config.toml
model = "audio-text matching model"
dataset = "chords played on synthesised instruments"
train_examples = 52083
n_mels = 80
hop_length = 160
input = "log_mel"
spec_augment = false
win_length = 512
encoder_arch = "convnext"
encoder_norm = "rmsnorm"
encoder_activation = "gelu"
encoder_mlp_ratio = 6
encoder_layer_scale_init = 0.1
encoder_dropout = 0.05
encoder_inner_norm = false
encoder_subsampling = 2
encoder_layers = 10
encoder_width = 384
encoder_kernel_size = 7
fusion = "prefix"
tokenizer = "word"
vocab_size = 60
fusion_encoder_width = 256
fusion_encoder_layers = 8
fusion_encoder_norm = "layernorm"
fusion_encoder_norm_position = "post"
fusion_encoder_activation = "gelu_tanh"
fusion_encoder_head_dim = 64
fusion_encoder_fused_qkv = false
fusion_encoder_bias = "none"
fusion_encoder_qk_norm = true
fusion_encoder_parallel_block = false
fusion_encoder_moe = "expert_choice"
fusion_encoder_num_experts = 32
fusion_encoder_moe_every = 1
fusion_encoder_expert_mlp_ratio = 0.25
fusion_encoder_experts_per_token = 2
fusion_encoder_shared_expert = false
fusion_encoder_positions = "learned"
fusion_encoder_connector = "linear"
residual_init = "zero_last"
optimizer = "soap"
beta2 = 0.99
learning_rate = 0.0026
beta1 = 0.95
shampoo_beta = 0.99
eps = 1e-08
precondition_frequency = 10
max_precond_dim = 1024
one_sided = false
adamw_lr_other_params = 0.00076
max_grad_norm = 1.0
max_steps = 6700
batch_size = 128
epochs = 16.5
lr_schedule = "cosine"
final_lr_fraction = 0.1
warmup_steps = 330
weight_decay = 0.2
adamw_weight_decay_other_params = 0.01
Rows from block 4 of the audio encoder of a small audio-text matching model, named by matrix and row number. Rows with one number belong to one neuron. Each number is 128 + 24 x the weight over its row's rms, rounded and kept within 0 to 255. All counts start at 0. Numbers have three digits each.
After each neuron's rows are labels from the 100 clips, of 14976, where the neuron reaches its highest value: "strongest on" is what is common among them; "loudest" is the band of the loudest frequency at the time of the peak. Only what is clearly more common there than usual is listed. The data: chords played on synthesised instruments.
# fc1: MLP up (encoder.blocks.4.mlp.fc1.weight, 2304x384), inputs 192-383
# fc2: MLP down (encoder.blocks.4.mlp.fc2.weight, 384x2304, transposed), outputs 192-383

fc1.462:121146138132081120179127109140082130137174114140165114150105165135148089140139153145152151134137116148160100127126106157110125117129165119117134134179098166111181126137080128111152116135127108161096056107146112104118132146107136124087157138126140133116134092076083125166135121158120114135065115136125135084108092125149175115158160092144075128113145110093147118122069110104141171117133159167161160145095122161147139125113116137094107161086154207143145144161112158136123155199150127127117127106155155156116140139119121135078121155123147108120096108142119117136099171057149112118
fc2.462:091131126167110132107146125155192118132146122115148128157106133115146122127151083142138174160128127142102110125092098143166153163120099172093117143119187087117106154110118150149107119131133153127149128141112110117154115125113165094142173101131117096113144140170076157098107099109117092131142092072131137085132105149161116141090089103140119148138080113133123175115187142075109114117109129135126132118145133134152126146137133076100143141129130127154110145093083144151096146126150106121123098164108147148147092120129127095112121116101126130097170117103114117099108127178133060151
strongest on: thin (high-pass); text has "noise"; plucked string-like
loudest: 4000 to 8000 Hz

fc1.264:107146128127123075091089122100117163144098105125114106110111129134146126113117142121145145122142148104136131081122110101162143117119133126126165140107083102131094152109112119134144137122119157168109138123105138137124112086183070123142115149101121070125135152130118113138144132121101114170145164126139119179127115120171150130136123153102151127101103133123104130100146121095173134147132150099131101139116151101152115112171132143144151105120147136142126136065127141124152116126111118068144125112138100128133110139142146124152103107187095109131142116166121112136137004118145113134
fc2.264:107124153124121127124132120132163116148094096105157112127109123119162090141138052166110087114146116128105122154147153111126108125134125179123145106094130089088116088126104132117147090109123108117136169116074119131138157133116113133077106121117107127131220139137152141126118156117101114122116054168122090130094146116123117122078095125104137141146109149143159133129130126140143153131158119142115163122105112117141097127157189102128131134135148128104138131100112121135095122149123127101132127141127150167148116113118196119151138113145144138081188103121094098125124136145150147120
strongest on: horn-like; muffled (low-pass)
loudest: 500 to 1000 Hz

fc1.476:120132119128095134080160134129130142126126144158109155131131048170138112091118160140112127178140181165074149148104119131148137105099085144137101109146140134131092163138089129147140144094171137119122076094141087154099114160109153132113140116156097123122095157146137138133147133088118084095104085152132157149090123110154144110153103174136151140107101157143113169132113131125136130125148146109090152137119125161148112126123133163143121136111191110169132139123122112098156139156132163143127149141127139206140136167099170096130147120145104126154109128122133118109175142155101162134
fc2.476:151103111123122130131131130127088146156112081093121131145153113130117113133137086131123150128084175091099118124118148118159152134117097125186153100134081100100138081153142131136094159129123143181099093131100150139130080134110119110090117120111133115140119147103126139128147124159116157117113113128127106110063156127135062085107085156127135102129139136117131130103204116171152089106113110117113148139100112147143152154143138096109132129078164130087102131114136138136090139088108145124112129106131117144154124152149099122121117103094098140127120063139094115140112148107133091152
strongest on: text has "noise"; thin (high-pass); harpsichord-like
loudest: 4000 to 8000 Hz; 2000 to 4000 Hz

fc1.514:124119124121089106159121128149153119111133125132131106145129154142109120160119114156184137151113140137125130133150137145112111060136161157137189094153131123118119118124152085153108127119137158169140114134132140130121145155104123106131137119137139123119165201149141174181138116120144082138168132109118130130138103141096105152113143153113127068113115126178169079135099133098131130106118118170172126149107090098127146131144125148121122167120107128147126130149147139177153102149147129135089115159130140152137120089146172210138124127135145107135135145129130151126114154178120097123
fc2.514:149132113134139124138128145173152120143106158139121129123133132116104143139139095141122165154143113122164132144142145102095141139146103105185110149071196139117145129123141062168113121144138116137137143129106113131129122138143148128182166115121109094125097139123124137080103099124162119163141111118127095121125129135164126171095100109121101115151132128107094131115116139143134117143163124134122155136089143162103143157115134068125131138135121105123135132148070108113141133143125137129111112142133112135151139112155168135134136129131120093133172098135167064147130169128127208120
strongest on: marimba-like
loudest: 4000 to 8000 Hz

fc1.17:151135132120162163179156094107103093116109138131107116118088146145113118136140158122171140068140110175126135087128095145106102108123118114094157117112130163147167106110112095116127132114102125135163079121123112142080125135169141128114150115117135105150160096115137155170129125105145125127105134110145131084100153134123124115118171121102111103128097148136122086103122140076148103130077088136132127120119115173121155148127130132111119135135116132101138140139112113173115109130129142080138099130132129110163115088130153160078079114161112090107169100116202172146128156125171103147
fc2.17:123144138125169113129097138146097151127110124156152110098116128084130136103152091146127198124136166167114142135128145117129120124126107132154120141077138043103133138137114154150107048130126095140139150137146137146129175136172123115123111144148119131120098152130090144119111087143126102149139093103127103161108119125137094150051042159122147130106154134123149129114146138114148121121104116127171085115107157160105092104112139117119119131135138129097136125150124085128054165126114099129123156144143097140148134124150100126111139090147107076136151095116133098112152118146138097143
strongest on: white noise
loudest: 4000 to 8000 Hz

fc1.648:142139146118162160133138093131108117130157168134125174137133159166131129133101167116182159090131115097121178140098147157138132113141092139095182093150140131163139126151142139110102134092102133142118123153131109164103124153176139139132145139115145069134119120132119134142140122130146116130117119153122107124110140138096146148149135073136125154115115104112164120074115137124130088120098151115138136141123103093151141137147157135110129125099126141090154140168142151116175097119125126121151155143144139099158125075101148185089098053173091119125158087106142152107081146120120124118
fc2.648:129128132147145122130120118093153142140076140126119105130117099133137130109130105120106182103114126139084128096123137064139122117146081132145142131148145082137129151103132130144110112118150145127122159118050119174128166140100111151085129124085115148111114144105144139101120092102131111116137083128145129164079137116110109148105109142111119122108156127148125113123178144114149088103116171151114077126137116114075096120144098116153125121167134108097128162149147117124072116101135147149129150144127117171121111096153139142140156099079132099161142085126116138130119143092128069140
strongest on: white noise; pink noise
loudest: 4000 to 8000 Hz

fc1.690:143129150141154153151125128133150109144134141168078125127134159159140125141113181125146134153122110099100188140166143154106116139128119120125161104138139149124180160143111107096131130114075130131100100141111122132137126158169128106137127133111127115160140067129106132169123114163140102167100130140111126092111151124142131132133104133126098116099119111127147139045111141108109103125116146150152130150120097119128147143135143164115115142115136184117146134168121132145140112137109110113111145142129138105156120088144143193084058086142128088098158100106168181121148149102125135165
fc2.690:124132089163110120132138147123149131114077092115117125134094093123120111128119069136133145127117109172092141137088097117158096134116114130110105106091150089159131128116134152154101075069140149122143137128111111145120193140094113108115148120085135148110080125115096130110102090128115070123119112134157125118112095160139105148085111183125155106105116130118091149089136137113126140149141127165086092122128119104121099149128133118132124138130136137118124133090105121132036129111133135152129122153115123164137128134135084123137164137096136108148138098135111118110134132113095111137
strongest on: white noise
loudest: 4000 to 8000 Hz

fc1.245:104117111126150147201103065154095126111107093128121104159141123089131128122134132124164139136116148090140117147155125094122132127131162114130127092105121123108103112103145156099153116113134084148134120095107143125116146106115107084129140120097134165128082140075107122152108133157124098122123103137166137120150114154112043156115106101139097087128143161147161078150165112079125142134126143173088126105138095150113137103149094116118124145112136085141101157177118102115113145173087149110105130146124113162151155154151111174159132109145160152143175094109121147095121140183117150145
fc2.245:114132139131146137131111176131080146128092076126139106126108122097144127115121182118147132110126116143138142089156119147122136144094147133119111127146103126128087105121107210120141151130124104163140148118125116105136144095142084124137122112179114130145138120150128125123133160139123151117117107089136111135138123170144028088177152155123128151142074152154130105141079130170100125142131124143132142130158133114101111099113109153108112116086116137147115169192111119132187150139105118125112120145121095166155159149131118133119151146110122171150150092146116071166110148156148157143
strongest on: marimba-like
loudest: 4000 to 8000 Hz

fc1.272:120140127096122123133121137102123129132137085119139132130153135176131097128135153130128111071143113160127138144184109129124131120140142122076110095146119136113110077147148092146140114123126100107098098130122108147141141156098118137117121157145150155101148144082142150187167109143146128096121100128098112119153103127134092126082081125099150087137105147105135095137118138090193156135104087097134136145124128104161113169121132104164120193117132137102154135107117114101162111129144122157131127134125122111155128177132120090149092146116126128113159174102176155130122158049166119115
fc2.272:118089102112141150126138121158145125139114106098166134140160122113129131122141108132141126111111147141135119125121130150087100124116154146112134087155143102109074090087149073135122131126128122126130155092132147129124119149126137148147108125121097114098156107153112107106136145090115120116114090159149125127070122119114163128173120130107163111116099163114109101111184131122112104118146132117117142131083123134087068103130092067157101131143097132126144123120117146129138139148132106119114132123159165157124119104124104100107142127103131125113105129194104110137141148112129134086
strongest on: thin (high-pass)
loudest: 1000 to 2000 Hz; 500 to 1000 Hz

fc1.457:114103108141121140172134130131111132131157115176122151118107128118128149127078085149123170122122106105106086090164153115124110154121124111143197196050139107130143209136116149112149133127133144132094141143134125120130127124138098122124123133127084123119166149130095102134122109104118115116088130102125137101114092139155159090139172154139173101146107123148115097128136127131141119151146142118114112120128140141167117090130106087126174088147133130163146130097123093143154142130102118091110123096124149126099140109144137119112078122218142134104164126129117112130127013163161112102
fc2.457:126110142154170141124126138114148154124109131070154132098093093100147095113131075145116088114102146145110131161134131115151142119134124215108120149078134073112106089095102142121146142134123131159133152147126100110139141128135128132119120081144089136164170132120115093061113182132104101102120095150138087081070167178105140116141085131172106112135121122126123148102129125108123109150125133153134096122109116108095080114133152079152121164103133132113127135178164105131115106119130090110121118125115162127153141153141141106097162143160126127134169085088120109116125118124125109116
strongest on: horn-like
loudest: 500 to 1000 Hz

fc1.168:131129104145110109092145138139119144125126118070121113124160141125151152163128163151136132144144101164155142109149129131154119094143066137148158133149101138133154133130128134140146117116135097129132100110158129128112135174105142124155121144156101121141122144101118142136119123071123106079152176133150133069125160117168169124093157150123121101156170138134136122148116176096136116149126139168143112171078144105183115149119125132164086112114111097120116137117128123111146128128123106175134149098127091123166097168126168179083158161097137095139152106115117131121114140141158112174
fc2.168:120118136105168113100162122117129125123131133109092135121117119108107108102127133115125116117154143100133135078160142141120130105130142121098163132218135190133148087139121144099118095077095135159131134116175136139133141139150123153160120143115124123106139106122187129149129168154150181148133193134137145125094150118132128157176155077136167138132102115117110110128128110205135128103140150143125125145118133072108086119122110175126134091142147128141096138194154131124145156109135116122120144126121116141107123149127099131143135123154149222113165149135113143142122159128118246118
strongest on: arpeggio; playing: arpeggio down; marimba-like
loudest: 500 to 1000 Hz

fc1.269:144102131120161121157124075149124150107125145123133134128195134124113077098130122135143128096135116124119089124134126109148132113107153123099148116150090162108142131126164119121128147139140130127180058133129110129146123124182107079115136134151132175134127151064149101136126121147171086121131142134154110137103133089119153117152127133114175137107080085129141131092101099104120083132104133157143118151079144124123110143152130145115120168105144130154093132130054138106168117146118129113156111121124126128129119116106126118152126116161117159147146144126124155102170145124147182108
fc2.269:138123121123095139141164113119117094149044106118118140111138135094135114156120152132169107123143162095103130132123139135146134092093149131127153141076121095143140144090113172115118136116137135127133145154152121128156174129091105088099146111145102138105104126132076145094141116169111118127109051142103105128161116168082173096134142166127180132102093117118131122144099138072139131090162166163175120125181155122112142054132116176125125116138148138112121135126119100126096128127164146145105123139150128161128137120158110122122124145118090115146164073138068143146154137129140124135
strongest on: block; white noise
loudest: 4000 to 8000 Hz

fc1.92:131157126160126160142102144141107113123155118125116125149136167102100118099129146146154142113133162122118117146083125115118097099134074114111094077149137138129096122126139132136129143123121121165115095086123142112088163134102088110167095125134103117140141208140114129120132114138183096111101122125102115173129124132123150142068117082123107134091052146145108100135123075114147123109116085142122143149111080128135085125131134093120137145150152132122071081133132141135110107111108139141147133129122108131137099101149129158150127147138150149124146169112142092109158133133050132093
fc2.92:116120129103141093130150106149126106113139164118093139132127107147148150110138165119092169135137125150127124132141109095150098126125103145152142103154081114108120133134128147116106135135106145154132112137126166123114124127142105115155159138080147114136122150128110146182100115118133111135129111123094142080083111139137000127075136143131119100165148117105135109149103106240123168119128164113073145122140112143177124156147112126115134122157114139173143122066117126125093120134083153105122124151122117109124126118095137097112089123137124096091155109127122097123128139118136189108
strongest on: playing: block; white noise; pink noise
loudest: 4000 to 8000 Hz

fc1.24:167112108110083133131136136142152104101135122131101137120120141175152144177126140101139139123157122129125075120129104110148138069114136120147149127120089142151108106153136129131125107131114129134112138175117144104138142125120113144143144151136135169122158151112103147165145149134149100131114109118125115081117124124127112129092116115129131094149118147089128138129156126121149101180146151140153121116159112107141120118115119142134133096112163126104151109154146143106095079152114162121133149158119131142166108109106140102151137157131120139132171085186122144132108103129106159147
fc2.24:138122125137141116128125123121136154101173131113198117165157139138101133110121095125106082111130088079108139130142132147121103117127120161108150147154159106129119104140118135113134135092090122143096139115092125125134119174093075056136148091125130131093114110123140113119112067141114107142118131109166111098089118150134105185124096129117085133141154161124089150116120113145156110117147110148073146116149130120118138117141085047116134131105101121165112109125141122124133137121131121116112133121132110104118135149139126139114150121139138106138091156129136109122136142115117145145
strongest on: thin (high-pass); rumble; pink noise
loudest: 500 to 1000 Hz; 1000 to 2000 Hz

fc1.140:137142128122126143152124195106118124096125132137107164127161174162132154133114151124153147142113091167135122121143136135157122113097113129119174115157142149137135117109156144131105109112110161146148144092143123119107130113136113126118128108130144123139131077121147140108136095171139131097122131155141133157104114106154168146150152106133126096105102132113132087133117150107133088105163125123149119123127122107121102090130116094123124127122112176122139117117122183095126119148115113153133147094110120064150133109088151164168171157170110101106113149144161068119117151084028117147
fc2.140:100128103118055111133116118127107136137125075190145126132126112124138113134103113133143177134132145159129116123100116154149136125143106135111109199133148074140072140126133129102090116111117133140141101142136122139122162144092100090149127144129101133106142143122078130097135119118148108137119149111131101142088111130147167118092072115133114124152103146135109132121132120178120145139100153144122113118138133150147088067114175087139121124112129128107113122081101110142087139121108117138135165132133136126105112134146099135120118137126150095162143104123092087097123116102119082142
strongest on: block; text has "noise"; rumble
loudest: 4000 to 8000 Hz

fc1.624:103121153192124141161131132106114100143144121133103147142101177110098128133113159117095105130102142159126180121123055151172125135156141112138122079169127137134140176164105163099116116167128123127084133137129138132132143172165110131152146141137111106136141067114132103169119152132144118181134130135168120061144141126124139154145109114150117122126113144087154112075134111110123088144127133131126164136142112104140119120137113171117138183129145163124087118157125122130123110091118121126123159144140117041119119066134148144123086074149138110108172099137103166106106121115168085131
fc2.624:125144131121190145141121142075169139148109168180146137120130129146119119092107109151132116155126106104120136130085133140112106121141087158112138136134112114157161176084146083117125192157138114132094106115085136122136137153128127107149096123153151131087173150087145129133113146120143116147137164102131123120132152160151153124147146054104116105114096167099099108135175139140124176131165148130170148119131110134120093147140086135143122148128146116152155135120133124131159123128140180150152109102134167131139126104138166104120158115138156159164107130123124156122143145128121122126
strongest on: pink noise; white noise
loudest: 4000 to 8000 Hz

fc1.325:135110124143086149168115196131121130100158118132099134141153146185134116119117175151146139140096133177133126105107143134127134109125098122106118123155153170109186143112135146124130104109106127176128153124139104105115121099178133122102184130139128143115139098155133103140123101131176129070133163171111152160113158110128177127124167082153159091127074112127112158084119127100133118119117152131139128132146136095098115074106118103131118139122154189130109132110123150091123142121126109117153131086129098124117136135137155135102159136141123101115127105134147099136118148092071146096
fc2.325:114120120152116110131144128089130120123153096137139137123118110139127103137118147129147175117152125159088116103100125125120121117110125134075130167130122102128085127096142114114077100121115125168154144108115138127134150107050092116119099148159129137091152135129136134117118106138125069132154126111120132129051094172144124076135066068114112114117122141157122106117160114144128148123093136135097090111139137138119064088121161098154125115099124129143120118114121106148083146135141107131135140129133147144145108124134104121111101126124133050114146115126085125097137102129125068141
strongest on: playing: block; white noise; pink noise
loudest: 4000 to 8000 Hz

fc1.65:116165127134115136119099205116121108079137140093113150140122122079110121122100145125159137111128138136136080138163176093093080117171132128114160097154106124124128124128151149111136126117076126171095077112133138123123139128121091102105127116141149126132123106132073125114124133127149128092130107097157119144140158099179154104098143093151130121106068139099111178123105111126174141125158143127139116122157164133132113188150121128128111132179110090133136117142150132125132129145108148115124104110137145127121122161115101158155112134141141148135137102107158117126111127130102113140
fc2.65:119152099171110119157150124108133135116129110163139128147147142081096131146111139124111199146126118180128117102111127137121158140137149132125112118173166052081131162118134090116118122126121137172126143143075141136131197151130157126118111125144126135117165132097128146156097092131147082125116109116133129134104094138131163128115092135127109121112134132118116092109158095165129136126142159140069099119130115130083120078109124107131125122127127120153110097107098131112086106150132130152096113122131142108113144123119108109123160119115134081141115102133119134147123124143135084107
strongest on: white noise
loudest: 4000 to 8000 Hz

fc1.243:150143136139098135100095070123094125128148133168097142096127140100161116140133151144146115132117114127138087125095146101191121173143146106117087143172134083133118103138141126149138132147130137141125090125100107112161097125110135155130114130112085119143156155145080139087112125156136116135105149117130134106143123105126137151120075112089127120120123167093083169106145134132123144108105136188119147116168142119158165167145182131115152154146134064091124125137123107149117124143108116118124160137139127127162142106149115158156153119154129152122121155107147163115117126127125134106
fc2.243:136132130122127112136150110134124128113098084064106122130138181076114124167136100160086106164128146121115124068124153164137153131139150115162144142083155053119120086089103173138108140151119135123130134149121125146128160150081114114111124163097119118107163160151087114101124071133117110117126110149124118131143101137108118122157081155102103168173099137118093137106117143166152115151124138130147118145147119117105154128118137098141101114127108107091122113170124124133123123107130107141130143117124125120116140118131130102094141131139158135103101118137088103112157118127127083150
strongest on: arpeggio; playing: arpeggio up; harpsichord-like
loudest: 2000 to 4000 Hz

fc1.504:095099089156077076173141122129141117142108118138145136115143088144102099104144048147131151114149101124113109128125145101158119136115138107138133140085168136133162153120101120126150128093131147196118108169115122117148119122144130138137113133089117128162183106122098156159074107123115148122124119122113126141117069097160152123112155100133121079133075123092133080132150115141130109144157200129154083166148116101146082119141120081094185135151099085109115123125114119146113149170119119151084123125117107136127117116170114140140094134170117130114140118091139143133134082149148144102
fc2.504:147148107178161124116129171137158118127166115141109141105197135132126109105135065146103135087135126143079124165109146144103153140161148205154111174134134098157080086112105129139133081134125115115158114117113133141148103137118133097152170140117097114107169125141130111112094085178137101142144064120161106144158122137150147121132100105120147143131119136152122161135110138074120089137111105135137153121145122132116120142158147118161123111121135148146083137131129108110093126149142109135144155109123152150134155132130131114156135087137122189161145139099128066170099124119116158133
strongest on: horn-like; muffled (low-pass)
loudest: 500 to 1000 Hz

fc1.255:115119125146131145146107127145122129139116170175094124141157163159141075152150184113140175108119179102129177128154102156080109115147090127129148111141176153133141139152116120127115123141119119126132116142132117148098123140113121126140135117134125129137183070072162141171138122112143154153095114118126129084115162125124093119156170087139136117151125101147113089071121149118119114128091105152099139146125101127126120106113140157096123173121108165088145136177135144150134116137114096120142154140148116097161083052106117175128057073145113067106169102126145177122131125127160111160
fc2.255:115123117127117135126108134139109136134150120131147135117102116080116137150139136136105148097164127176114149130147112113134129126118110129100126075127145107090148124132114120146142062120121136135134124135109124122131189134122127100139105115114125150103105115125127134116109133118145143137120074130121101155107119123136040119073062208133140116121164112144040144125110130086125108120122142176111104123135135135105114133120161123080132120145133125086140117119158117140078141127124133126127144137125108164135112139132083135130162139116108011123144118106102065138144106125130085130
strongest on: white noise; pink noise
loudest: 4000 to 8000 Hz

fc1.62:110143115157157158156112123148118098131123126123116129139168126160112143126143141107177137163129129101107105137142131117123128142127221118129138105154112137138112126108123162130116125113180111157145088102134125122106140117107114156149154131132145129108110147081143157130146122167133089134117086142148142087155103145141092155073095104125092120116085179145165093136143123106145108131130101133094119138116132141131091125123104065127136124156117111134112147127153122126147126115126128153119119168111110177160109126129113150172110091116165138129151088106183093124141132141045112143
fc2.62:117121141129118126143140130115089119132084051165105105120092126104155137128114187116121176105135117124138142081127131156124113126128132097102107148157099125107081091126108171109150135124145117139132125120073129097130165150152082108147145137166130116166104137089098129124142129075140135108128136122119123083110106146137080133124190102132143132137114129151116126124104111223111143155131147159083135129124132138107086081090102166137132102103106146140132153115116113132181153148106129134107116104117087119117120134115107117134132140113130107149130125158108073119123133113122207130
strongest on: marimba-like
loudest: 4000 to 8000 Hz

fc1.675:122151124107097160126121101150085142151096087178105139134110124156130124157114142122130143136133098134118171122153151141147109162138103081120106093110090125129083159132141144143141104130098048129129071105129103146131131142115071132109081133127127131133126138157092155158153125151117099122070132106105149108155120126112083176114116108101137097116102144114113119087093078129156177179123159160125145094132139146103122149132126087119125116151122118154112116165117157130165135184161134096123134134123167138096141173151119128115096130216151114129139149174145105130117105107133096068
fc2.675:109123113146159151115124138151182127140132093096141125131123142099080107155131101165117119112120155084153127147115122186107164130132123110125129138116098086110109117077149134143139108113106119138130155095175175132133121148118139099138125143166123137124156143125103118121144089090108144092160047133146115125119126097129137082133101151115091143122126112143077167163185131147125138132126156150074110126138111130147122131143142107133153149152135112119108096147103148117110157145140090126144122131115137169103161135138143132130109143068144141136179156110081148090130156107132100122
strongest on: thin (high-pass); strummed; string section-like
loudest: 1000 to 2000 Hz

fc1.94:141148141087119171137141101125150114133120158105096127154141159159132101120113150078110139106118128146136087140128100149110145106090110108102168103153149142162130115133133115166161098161145106131105043134145043111082122129121130106139106106160148145148151160072143152116141143141091128094144091141089127097173114112135126150119140173114128117113117144099142135154084115117134105147122115142141159139107124149138133165117111070104143181110090094112134142109135145138129141163151119145163157125091133148127126144091153135149151136114152114144098141114135129123146137122157137046
fc2.94:117127092142115104119118099148163120119128119160154133138162110121127141127136080123148128151146123084152148117104135128114113137122122117111127115128132134123113133065141168110097133137137148185119121117084128115139138160122123126105119149143121109086165146164131127104125109146105079177101137135108130102146141076106131122122072093125094142132103107109118099153200136081130065109149153122096113117118129135147082137101138055091131141081124096132089160096133148150153117130136146131106109121135147085163122128132185098130137135098112088128138118155147144153115112122111131116
strongest on: thin (high-pass); harpsichord-like; instrument: plucked string-like
loudest: 2000 to 4000 Hz

fc1.95:117154133140109146072105146162215150129155145086158127141127119137154133111123146119105167115144126083115111136121169132128124107131148115136147161060129153155108159101133165136142122168148086162161109141124158099128126136151104157161139131153112114123066154107136116152103162134099107128045107136143145116119123150141130102112121122132144086160194137177130073128103099133099132108164109180115110156116146078130119097161120155145141119149138066102140108078153120164127136130127140077119128129132113087121128165149120129121132125157138106113143134133127148144113115139151157127
fc2.95:145129167117128122145114104123123157136117110084139140120137142151142151121106078117093120142112141138149121097157124157155094094139119166118150109048163180138155148141129148136133148151113159157119140115192110111122114088120136127087144147162132116100184126073130136106139194105155127125141127154097116157166140122165129098149077116123140145144087118144099136108127139101125106154136141137141119146142114084132109159100173125140120116174119131119124169127162113131103128124112129114116106138116149120113115134106137123161169108085117115148104143117087142143148140150118074143
strongest on: horn-like; vibraphone-like
loudest: 500 to 1000 Hz

fc1.496:150126114111114169102179116123136124124111125102099127143111164165119101117101150161154114142117110146129095141140120157114119102112099148120152083170163120141134095145113068127135112148119092111133065161124087107115121141137135087140085124144124122130168091126137167151149090097137090090156142128105147088136141115163120157161136139112127090137112151131151131138095130113111116134148152119166161137127093135130143164144141077098128162134108072109114132160126122138129114135131125141160108129094138133171139171105144090109126149140132134124116170144153121160161129096140092088
fc2.496:135121122137123100120101115137178103118166125125149129140156121143118167123136078134115124146128124136121139166119107143102100140129153116126131075102132123113140171083154131123117071128128134167143157134081140121126163139115141137067186136140112123127137131164113152124155144135108117121125094121105128128133166084138119112140079046147141121109124094113117108140175122140129115133140137152082147120105143085143071116166106036112106115124142107129118125060153114144140116123168133139125111144119164096156126145163146160123132123092108130124156117164143134114133114124121122107
strongest on: thin (high-pass); harpsichord-like
loudest: 4000 to 8000 Hz; 2000 to 4000 Hz

fc1.621:159155118146099118121133123158119128147105108178160144133107130112111120085126159162144138147157167150143107145155086138137105077121129155148132130113155155122155147141131111141127125103149127107140051127098100147116116116119137136123139131117121156155121147092135146115108114223144138106131127160106131110130115112155126119151122125110130115129166107165122066126115201109149075108091126109120100116122096130131112118118134075147119134109167113131152141134100109151117124138170105141136103143113148148122150126103152088167097120147128170146099159156188089136139132109144149099
fc2.621:099097125128163112128153149129124084149153073113131133115123089096135104107118102109123152141086132189129133099114125134143182112165096127135125146100119080147105137175123108122123123139116135144123080117152135113151159160151107142128113112135129143135156105106143118080152154080114148144129111151112114105139155153135121144164100130127151145161127122155125112109135165190112139138116107125103132122170123148129161100114141160128112133118117124147141104146148152131185134154111097142098126117107137144160092170151134136122138141133146147136136126152100184143159139095119103133
strongest on: thin (high-pass); plucked string-like
loudest: 4000 to 8000 Hz

fc1.108:119107135149089197147087127124114115108126107152100126136121132120144124096131152143108126061151164138137118121133085151131128135117100175124169091167159156170176115109127112088160142111110125157121105127120116139111122122117138157131123123143141136171165098089103170135089143153140157102139135136140109105153153117130136124131153088135095105109123097110087072115163154102110142127099118128119151122106126131164177148125133102098126127099152140094158130170135133117162132135131135107144168115156130091137143116105150127142126103143140100121126145096219159112084107168122116119
fc2.108:110128131128103131118117114159131127143069049151140128092107124100131134159113162125174196116121147172113139116137123161141117131122133116151138119068130088114127149118117166140125094126146122121127150133132110121142184094136127113117091114075115149124152144109059135155127111126157130159120118107119130157085119102129135115141111191125151105107159130140094120122138118145137112140116098145158095128127132100110116126104153141126121148153125158130132134118103128112086159135130151139119160155127096159128136113134082113113145136164104069096181077118070138134122131111136162131
strongest on: plucked string-like
loudest: 4000 to 8000 Hz